A small encoder-decoder audio transcriber, trained from scratch: trained on babble in 24 made-up languages, each with its own sounds, syllables and stress or tones, from a formant synthesiser.
Rows from block 2 of the audio encoder of a small encoder-decoder audio transcriber, named by matrix and row number. Rows with one number belong to one channel. Each number is 500 + 50 x the weight over its row's rms, rounded and kept within 0 to 999. All counts start at 0. Numbers have three digits each. After the name is the row's rms in percent of the matrix's.
Before each channel's rows are labels from the 100 clips, of 14976, where the channel reaches its largest size: "loudest" is the band of the loudest frequency at the time of the peak. Only what is clearly more common there than usual is listed. The data: babble in 24 made-up languages, each with its own sounds, syllables and stress or tones, from a formant synthesiser.
# filt: filter width-3 conv, dilation 4 (encoder.blocks.2.filt.weight, 128x128x3, standardized in use, each kernel summed), inputs 0-63
# gate: gate width-3 conv, dilation 4 (encoder.blocks.2.gate.weight, 128x128x3, standardized in use, each kernel summed), inputs 0-63
# out: residual pointwise conv (encoder.blocks.2.out.weight, 128x128x1, standardized in use, transposed), outputs 0-63

loudest: 1000 to 2000 Hz
filt.27 098:545503501516468640531540449536521555509582488555612477585532522580545438475432452513473588453597524465417506465395513528512482493480614494458511509540407550454512503523455568525575524454449483
gate.27 107:512600485554486443467491632577533524524449478519516513503487431544542535481575660427468545497482441470530581521556489405520538450486467471526515459434480456427487501508472513455475539552516526
out.27 101:573475564554471495539487516540493604523477537533578428559463655486579491559504510518501593526440516579318568466501540519463475547485564368471472456493486518521500504409433447542461516538485463

loudest: 500 to 1000 Hz
filt.85 074:531515459405460541524466483545439565551496539465500486448484512556512493467572548503470448536404548492438477569465407606536525533477464441556539497512420486486517527397544521533471477588503568
gate.85 092:508442533503560537484506470491557449473427502501509458494495478569509470474466497477563481499527474469415476470465540505470524443468543493430421581451585544468501465518468492551615360455544491
out.85 087:529477583522586433505465500469665540540431496505482550527462513549548502468470434578524519454481483467423533465547464516557513466493499448536526492515454516542563445466465498566578497598545464

loudest: 4000 to 8000 Hz
filt.99 091:479480411544497522471478609490502470572585525528518494535504454480490508414503504453490442452412528513457514519487584554489498470425442485543495513484602625550602550502468523520654483512524543
gate.99 111:424441483465435414494493543504500581528474474496533462496538513541456545508448569476530515513475513420435467514440554516391574365560555496496595564482528507489456493516461489515453588519534607
out.99 097:524551515524510405479508458468435520542428598455493499523490532489431528513539459481497520471542574526588473503463519526456521607537536523518505563493510501444395478493518446498475550544495449

loudest: 1000 to 2000 Hz
filt.87 112:372464558535492522471474600516531492539448486522582424517545508484496610515418509489491529538494505493513506471480459465447528480506499577568485539502513501567495544445512505601498479588578444
gate.87 103:432378543596483441537473487480532444528484477405506467460578507506526591470497517492505520618460427476450502473583537542513494504492443520482483434470535469463476494527489484548519530469612530
out.87 081:487497513484479472484508489508534583485498569464541569565496539476454587441566556512510516426547450449513494563443413521461574449546503579501480563501487485528541517511596523563487496442491624

loudest: 4000 to 8000 Hz
filt.89 096:444552521529498623458555605485530539535571515570602574562597494505418521498560594527515534536468431485607552516499479519449470411466493511595490582489498457566579441533529515471454485452504569
gate.89 092:482521547489568406456528429574471446568483514526471437464436551510504537456470459506517391517523587471438467548459523468601500453493531505441534486495513477488505470440524570461538499550488483
out.89 093:518540465473492493498503444444396419490405425434439490419479359447465498475494472351464385415464474459422418520445523478512519475422470506507571396474437494444481464481480578420499471478434553

loudest: 500 to 1000 Hz
filt.34 097:522472438506580498517452623502506445568520540540484441473536537489519481466581556530451426435408572607488538519428447518568477557526483510479474488401447559507555553541625442448457449487533551
gate.34 103:418470491542536501568515532488508615499442475418520410583522509658492448524457505527428456529562434496530520565531512445464552426442532531479482481361495482484515457557619449492505431518568573
out.34 093:445474489597512451495412500474492530551526459520514504420536538547488473442442445439520411520540578566493415473570516573485505437473499470497473430471502477480531441502572460562445468539413453

loudest: 250 to 500 Hz
filt.33 112:452491466444503320501483471444529433490470540566566453439532473424526550499465532474444477431413396552466567528491428489521479508550539552550462524500556575530511473613461483495500393501592556
gate.33 095:579464510484500373487459456550487557505599447474475465546504545431554531499436534424505467507487516487430553524461446405524618436546566530479571537569466487533578413583537528430551507477530531
out.33 099:508452460453423523529477462533534472445400453421572486464491468589481430450532496553445501486556506510585509561460599453546559508589409570528635561420495554543522462488513565496502500447460512

loudest: 1000 to 2000 Hz
filt.68 145:491558514478527507442544703504456517481527462552409600527485530564465526468434593492521464482454501451448591439466464469424514513450500417401542531508517413462517518520476564493468585491524408
gate.68 117:499497483538430577578502360524610502538556517513518447531514495505469488486505423494436550506517523680532447493564597510546500492483446501496443528539518492589571455463497521429532440514457563
out.68 122:458550529475456586436507406512554439402461455399477581465472445517506436535449454567472514442480609586486403594524556566507495613482579549543500453542535529480462495514546513536545603500563490

loudest: 4000 to 8000 Hz
filt.69 101:510456510425455449411535388440518481487524449521493478446528424402509561528487482496470576498334622478519478538469478550479470520496511492531506482548569495473461509512469538494519378496447510
gate.69 086:556528505492436424507465489563494499444434477469480512410463422499431572596476429499504513596438437426504548467434443540436453546590488443562531470478433484528571452534430490462556472499481576
out.69 090:473574551468579443447504585495523458504532592488507455439490510476543561519517507486508563472577497483514492515472467469500429458444444456493471457540508535523498537390426444518398440437422462

loudest: 500 to 1000 Hz
filt.46 100:416437520510420570461457568489495521447497555491555487442481489457456535520487581436577522460579514489414545434502558345446562515479455498479440535630435484456527564449494496485465506462535484
gate.46 094:531477543492525462493451436532525549555479484441511536524537523531549522565459493467492432564487549456427565536505493539543479480564535457477440536674501450464500568503355462546554431489544579
out.46 088:529512605485485492453566485522433581491566471472502556634496553483497518495536462510547438476552487483414509463578428477561575428501484428508667546529488500421479602412495566377429523499457458

loudest: 4000 to 8000 Hz
filt.101 094:585422478464487397497510515456500574465568573513478438558487500518548555489540434483530451489540524496560506600472556495446555518424461505447496536533486551415517520498510519434587433528496479
gate.101 093:514446504486438452550483528498586524516525451503576468506503483648480562534534555512576567470444549518430457438521524486424497504497449450623492544521506396435467564512424478437441565430649478
out.101 080:528373571412553524470613538563551537566500453497524470589590448498528417495494532465481422538462477504508513481468532492423465490505503446499519492510521552544453445402446495457574289472511480

loudest: 2000 to 4000 Hz
filt.12 083:449550470505430473480597546500482474476510450467424464508456490425441484503580512553519461571413499486479578460381537423465458500470444493447541470566491523477457546448462490496454507552571388
gate.12 090:502519488522376467462356541483531530566469468470551514574545573516553502559473519555485439455497470500393518486552547465459525380424433562475466444470497525431459538587464515499441374539462509
out.12 098:517491566490495533518528480450484476501438432567562566479471509618483534516523476526505507504557508538584426417493480586515529594508475482478481473485508493447577548564528460404449441494499522

loudest: 2000 to 4000 Hz
filt.118 095:385526446476515383520441467559525511526513551449530513459503434485568520467468521556559444504404484501418514407521477552421523507469583401542423480558503546570466526559512448542448512438548528
gate.118 096:406476540548508481527515462614515487516497480492425551547516486477498527517446535423478397513511472559557494564456503447434428454425534518431517490461538365490538537506432480439543479508581404
out.118 106:511457463559481504443411539502452503348499445475466503479557519555521494432487496488460456544579520451432528596485409553449495504484559547418522455477549515555561446535500514491537521532527487

loudest: 4000 to 8000 Hz
filt.111 112:457464541596452454584449506473472499535436465483525395420514522480465446490448459490477465515530443507452470452476497461490548491529549496480510540477437537485494494454469510514584476556538500
gate.111 105:504510523541478465513446521542592474519465453433473447453484500481469537453447433434407454435453545503501520476497514481553584536558498403538541548508517472545571508497525518504527481553505562
out.111 123:523575480508494535505482545531510521470614441488577561537521467589506549538568477480513461525476499523488511537496513456527618528511534546460492490453572543475384501487555495566583460537493491

loudest: 250 to 500 Hz
filt.16 144:515571525474467476406511463455493453511446450471779457471407508472480538532506591483422485472470411474455516509617439521516437532523456635472512445519484488498444637507476490518488508482568513
gate.16 122:551474466568558478475467411557456486500549506483327499596602450454518428454484476450555597507516554489516569449522531446485551533480549472513499510411512501560528410502540497469580457536464569
out.16 102:533490560500369517599567491512505528519443473490509471464512489525481568488431564536477446507479458475480398618532468496496507471419337526530523444490460504497534570533560495614483462549588544

loudest: 500 to 1000 Hz
filt.66 098:493423427479458292539461577521478491515475468560556570449497476521452543583497570428478489585400528442532570519533522433442526563487439476485455494423476461552492463552557505441524453556524490
gate.66 090:528478497521567534441473599536509458510494467489516497550429501498494463456544445478556545479453472506378530527488545530551514483482522479535487475559530401392469473470493508396533551444589523
out.66 100:481485348633525425576438619514539479507467522525507488483571482519518589555468560446475460604505404500479529522572515496530498618535589450432466507497568466580486537483516503480503474530498474

loudest: 500 to 1000 Hz
filt.20 083:476470514532592392579402575468459580492512499578636571414472520585500495463535579443521508489449441520446510440530490439566461508474499457454576461477473507528538410490539540509638482433505505
gate.20 095:403454571496470507467528477502449517520465486459548433477505477506462488487405566517502448440552443494490597517541524511489449452483569586483640435474557521528532388566509475491571470431500475
out.20 087:464432508491396558440464456418562587514584532533474461477466568552437493545497437591480504538532512547564510555562485528535492476621469467490568460513502502433523476548532472490445519497619493

loudest: 4000 to 8000 Hz
filt.98 110:476400488509542481509549436449468509546386521461510504478520482513456560505545505466492479509477565484511525488599504473553541566426480526339554462571515447496481528530529489589528387410550557
gate.98 107:474591468532492466551453458522502443539526542474551503498485483497477527504451524531534471484511485527538502526590472432539498489454409513487531482530496451455465565540516515522490491476534477
out.98 110:479356463430439506436538502493438456508493481407495412526406419498535448566512481449467514561536479460510478454468565407472529581572517518527516583519535410510523475494447505490529497536504471

loudest: 500 to 1000 Hz
filt.76 094:499574442521486448502466368526462529471377434557448553487566433564461491524477575443540504566505488538425568354479421562421400512536477620493496421557446515454476509464548525460551563448544450
gate.76 086:496482513494548599479456465470518503518551491466523467459466468556531473524486478502537652470435461452565449526578591436421569384472464389484469485532544526399557464457416473582591450516527479
out.76 090:398562512381562524438472499469538422489476459475474454407434461543568501447513430503485482504449503538554422506478557481570532482441462511498553548497574484539546478498501486514513461500535506

loudest: 500 to 1000 Hz
filt.35 070:479474567508416399525510596476515451672558511469530498468581526565426510445546567486417515468411437482593487426504545459540527455502501597530427481510526512539464565492574525549532555450472577
gate.35 091:453486475528428453499538518454577433543494500533571516615543488672551475459408526521552415520540347443464504504515538506459579445475527523446389432469568504457505497599476601409545402523526545
out.35 092:491401487543537513481549473523588538520577431463481543542506596541460490402531513561466508522439564477472447505527428586524557484505511508541505496565451445549449445498492516514533537555565525

loudest: 500 to 1000 Hz
filt.63 091:472488533537541433521474655553506549445427426488439533490532492521428568469589555426461506501433461531645492515431404518471477567493457624435508527517503494571517485389493452461512481517513513
gate.63 108:523530475559437533473541487476507576489436533467536394449423442580513506441425553544545480551426503539507560598500455511500470441518444505480485519536557447440479510526367450555463368436506521
out.63 105:516463414455475424508516454424386456548479505479535485520501546472513457494426477510416468468508499440453505520520504494484502478459460479542540553420458465442540575519468444509524566576511485

loudest: 4000 to 8000 Hz
filt.83 085:497492553597546451468451468506458499582517363478430545433454496582532549500527532525443574539491427543444514507425413454587497522419458435614467429472507530535399443486505346468543513558525468
gate.83 106:453469574576554447512485456506410401505566451512373439516467467447488429448504546473412535495460504488529562554514452447628478574460570509513544486502539525547444524505485438494480493566576529
out.83 089:485530434491624515494558557535529528520508490493469482500475463521600524542528553573517640534531416481487544519517547586445461497492520554465563581562538548460407508569504452546437503498497432

loudest: 500 to 1000 Hz
filt.31 101:495490556542471453431411486503516497507530512477528497508463548486562457513543528483518520492520514528485485454442410443463567575447564565543487433445383598563473443512570511474438494469534432
gate.31 102:517492506460516437529397602484511436536443535378555524530515495476567532521534556504607495493434469429541463568482422471512491497509532502484403514381443489490494414552502542564510460534427531
out.31 096:458446419506463494514495466480558511478498474448425597493510569525540449450497566459579426427535427547455519516559457532537457523456543598576601474509618406521477494481502537382471520498528542

loudest: 4000 to 8000 Hz
filt.58 112:607476495504551432503530423498413492438493556478423470498500425482534442470489525380538385412458466471567553512478477483558475542450512546520498536569441453530466502536472513547450431493534508
gate.58 108:404477501422534398489415477460580455401396515494442538488488478507509493524420532426475510465459431542562512584565513464482476459497451588539513485459527523545496463534463582476483514502445536
out.58 085:460505545516488614469562411399488438553525432459490546438496567477505534486548503532428536603446534475536527436506503418526490479456476535362621436554494471472428500507482448515614496549576466

loudest: 250 to 500 Hz
filt.43 103:484533493474496537505530514569533480621451426445436497515491469501430463452538479485450521509394513549477481448484558538493500522461450516475526431533455421532433536488599406499473536467478459
gate.43 102:482464520480552389550448520559496515534490578612525584573533520515711486521416581480557527515490440544571512476495554492493561491604461461507473506516502522444535520565474568558471517536476515
out.43 101:458553494567500464497558492486606549534466519438429552523521525484517475522445579461548442489464455471477413464460515411432452480480417444544453467502484467407509520565504482522549508494474421

loudest: 4000 to 8000 Hz
filt.29 113:524510441500550547592527481562573554490601561467537537479606447558515497563499527541579572443448529608502448467536513497476570532541509415529544481577469414516605512442483510415465520464440496
gate.29 100:552509525484551427530454431515446522451392501527396441461463477467496433479487378510537426456544507568522485532521501502668420486475439606486486473475413493487479505517507483526544475571541544
out.29 103:427413423501498529451436511474363462469452488504471479409502490439542554452473419479513452443505554500511580501526514495554533476486565427511516511491483569484479587540530533406478476543419540

loudest: 500 to 1000 Hz
filt.65 093:477454459458536473463504431436458443559558505546486542499419544514596424517488495524443548488411561511513454498506520522537524492508595443522517486673518432585560559528531510581558613498524444
gate.65 097:496551542558444464549534618551535380599385527446486447512524506506521538421425501499436508461532492369504441495412572497459524443558483461520504442538536429533545489473539536510477578566510513
out.65 092:462584586512579558554492446523440444503393555515415566484591512468546528512529464541481490573530525457513502494499443453500388509493447452504554476412463495542565536402472492415414553486494546

loudest: 1000 to 2000 Hz
filt.93 097:492590447470483596526528578446544481530482502483527521462479518539459543453463489505452543398434453423491460526421519514408576411476486463492452412598480432498524489507485532522457443447492434
gate.93 110:392538601445514558500477522546621533525549420515465496515564500479476451512414493496506509524473425466424474477479488447403541455585480401467517497497491364473515515472447489468479518465533446
out.93 115:522523528447523492533538470593488504535503547560547476500660480499482409502550441529496492541596471520484523460500449483498508518541451415477509488395452474514433415451465479403478458529535513

loudest: 2000 to 4000 Hz
filt.95 092:535505472489482442536533544496538555422583493410531434497493541562566504501495421563556488462480497523463480473413476565538513493488482385494449475550473585545518465535512491448558469475535502
gate.95 101:446503496589542437523471496552496543496569464405497605436566495512482559562458528555610442498516421555557527476582425491442530420523397509405481450522467427472459507545496444529451572528607455
out.95 108:468447449530521580530478481523511495490422532465520483500513449464496478611473568536498468557508449416564562467481446427596513485415502399562565470415512505423541464553494458483582514490459509

loudest: 4000 to 8000 Hz
filt.121 086:499435541523534494418423482427566510453476458423540466479519447430567474527569520452497536501480466543519546484551391462518584510432559530423507480485456463481549406528475498553564499431514506
gate.121 097:502498548469458470498476467512511583505594495468507532487605542521510527477496509502624459505443551411506436414493485547498553400514543472456443524513524399479559522504449582535570545546540546
out.121 102:498499495450466418493407418537393561546552515502510527559491555505520546390511523585590612432484485513472504557523498565513432416557498524446465474512583477450496477530575524512438532610498481

loudest: 1000 to 2000 Hz
filt.81 101:495521436460458568529520437413510480542561532489524465550476496557561506490483491408451498510472547489456545454521512588559471549515552529566578461513591359482437481514528415606613539508578513
gate.81 094:554432463483539381461542531570443550570454443518474518386475536574530427473404464464577516459471397504519459503464438581490515376601486539507490506519525435412480489501574550529564533514612561
out.81 102:510548618430526598431542567434481523534575544453527475570478446504443482520491516580580420486412553488496517452511405462455508458523460567531512482590443418493429610517573543460458466556500468

loudest: 1000 to 2000 Hz
filt.84 100:543481479493549562429457525477505488483518590484545536565512510491516465466576560513523456470483439445405455379560439556574541489508580475524484547459498418441375587406552541488478462492515412
gate.84 095:528448538549526495447563506474555464503452552484588489549502495412495566458539529515535553478473406516417467572505541602551552558546549476532563419608476400484428497446462391517503541561538492
out.84 103:514476486474564501531484438533476441447471492530562502566478437622491466575615560484485535431567515460472472556470448471563483389478486529417472468539533441479557385577617453475392519490511489

loudest: 500 to 1000 Hz
filt.112 105:568512502435528434497517574482575492455471483487382501456508513393509483473570546470417487538383544484436491554428432519601432532492555503509596469457476502605448484481491429483422421529478534
gate.112 101:449501514438550396484471529477507574513523525620460435562526546564475526585436476522539524495436530451450489500492576646435529455429438460437506528515482564495504514499513406499502580495557462
out.112 100:550508512531541518525496543578524454583462561541482574544533519432478538479477526527513490430410495465544596475512487485490407521475457433569565462612469544619450523385471488455473572612439493

loudest: 1000 to 2000 Hz
filt.108 085:505432502524452511507452528482438545477506487501570573530374525509486537601453447526552455499598501604528425431484495526372428360560519548529470543439510535525587532472547522498475508427527401
gate.108 092:542438521550530462558539461552487500554602545437496492534395506482467457528556513526527493467445467570572432504516446486634556578528434522545400463434445406514532503474425503487514512533509534
out.108 098:462486558549479474461523536453419506493460490492527473539460591506449535525577504502557477542515469626473506531544488477464447432497496501437545558425558591533435502521526516498526650457582494

loudest: 500 to 1000 Hz
filt.22 097:419402562557502496506452512535527528447505488574454402460539519563498526516483436473440475429577545560551428474647481495428477476559542366490531468298499468519624468508541550573556505502523527
gate.22 096:456473451528528525487529559500542466461493575470518414538563547543558521501489476458476427454510490531384538479557444406503562340461432465443482507526418524582540489501535473522482550446554466
out.22 102:429454408478462345524484552526462463448535523517613531460513584511550376485542441512469574524448512487582515498536420503511474503530484383474470470527489543443500390510484468520454484496518385

loudest: 2000 to 4000 Hz
filt.94 107:423403495547459477481535473490416518537439462492526522408481445573474505473445513375531494548526500533443522419515388454483466515517453430558499476550556433507533519502430492557613535390518451
gate.94 091:569422526490550522538446561487513433505612516483442500546465491523484614511480480521504507444483538523462505555541556499531505483428511492375432442474479550514496447536509542399471436441381523
out.94 112:405430471524456585574609500427451476557495525561417527566520488547516480553459567480549541552438607588454422444518524547505527522490558516529475517532574463590486549541521550600570551485546513

loudest: 1000 to 2000 Hz
filt.23 100:524475495618475472516454420554404483505430507483433451451517492482461494463496493394500530543581512545496475436557486489556585475434579478558438482484573512420557531477464433566500540487503521
gate.23 109:506530514528488686491544603532502479499619496501515484600461488576530469479461438531556507461525455579598582504464479511531502450495494538413492521466432454562489459519514529418503455472389455
out.23 105:480461440529431452527501523468519451536571475456489523488386486513496512474450498463476418509489489484518467572492453533457510416445419415483498539385420546565563471501416605443508506439500541

loudest: 250 to 500 Hz
filt.79 125:482532489464537397502525505506482496509458492482512564414471594484508509549473493560478494554478555404314480518511452540508575545457572416491519557485550501498572557526452527554514427575606524
gate.79 107:462577578487521438554440481499501452527511451493485475501538531545558525499385500567532586523589489369555509524487509491416534488448512576458506563485490452463592519455443516451610503504525554
out.79 095:465539408523549397502431470475540568554441471549508505397497509467425588513552489598505430440571510499532479607551501502488475483539507477388405498588558456548496502460548514561532486565501617

loudest: 2000 to 4000 Hz
filt.103 104:506463489465480544358484497515478502501428463466526497493513491567472455468465438430446509543412487402479424448561529489447560614425529522472487556507432409575453527467571440463556630465457507
gate.103 101:547365386533559556516479562549482490423517489483499459505533492469500509516534467417560584539493529513455451567518453483464592425525512441544488495550488449472552560578503572515536584519475496
out.103 100:392414478534408463450442483468453450524507493469538423532438463517488449470565501450419514471420493488476542592508544598496535471493486510612555516533472393520480402524393521562465521537504522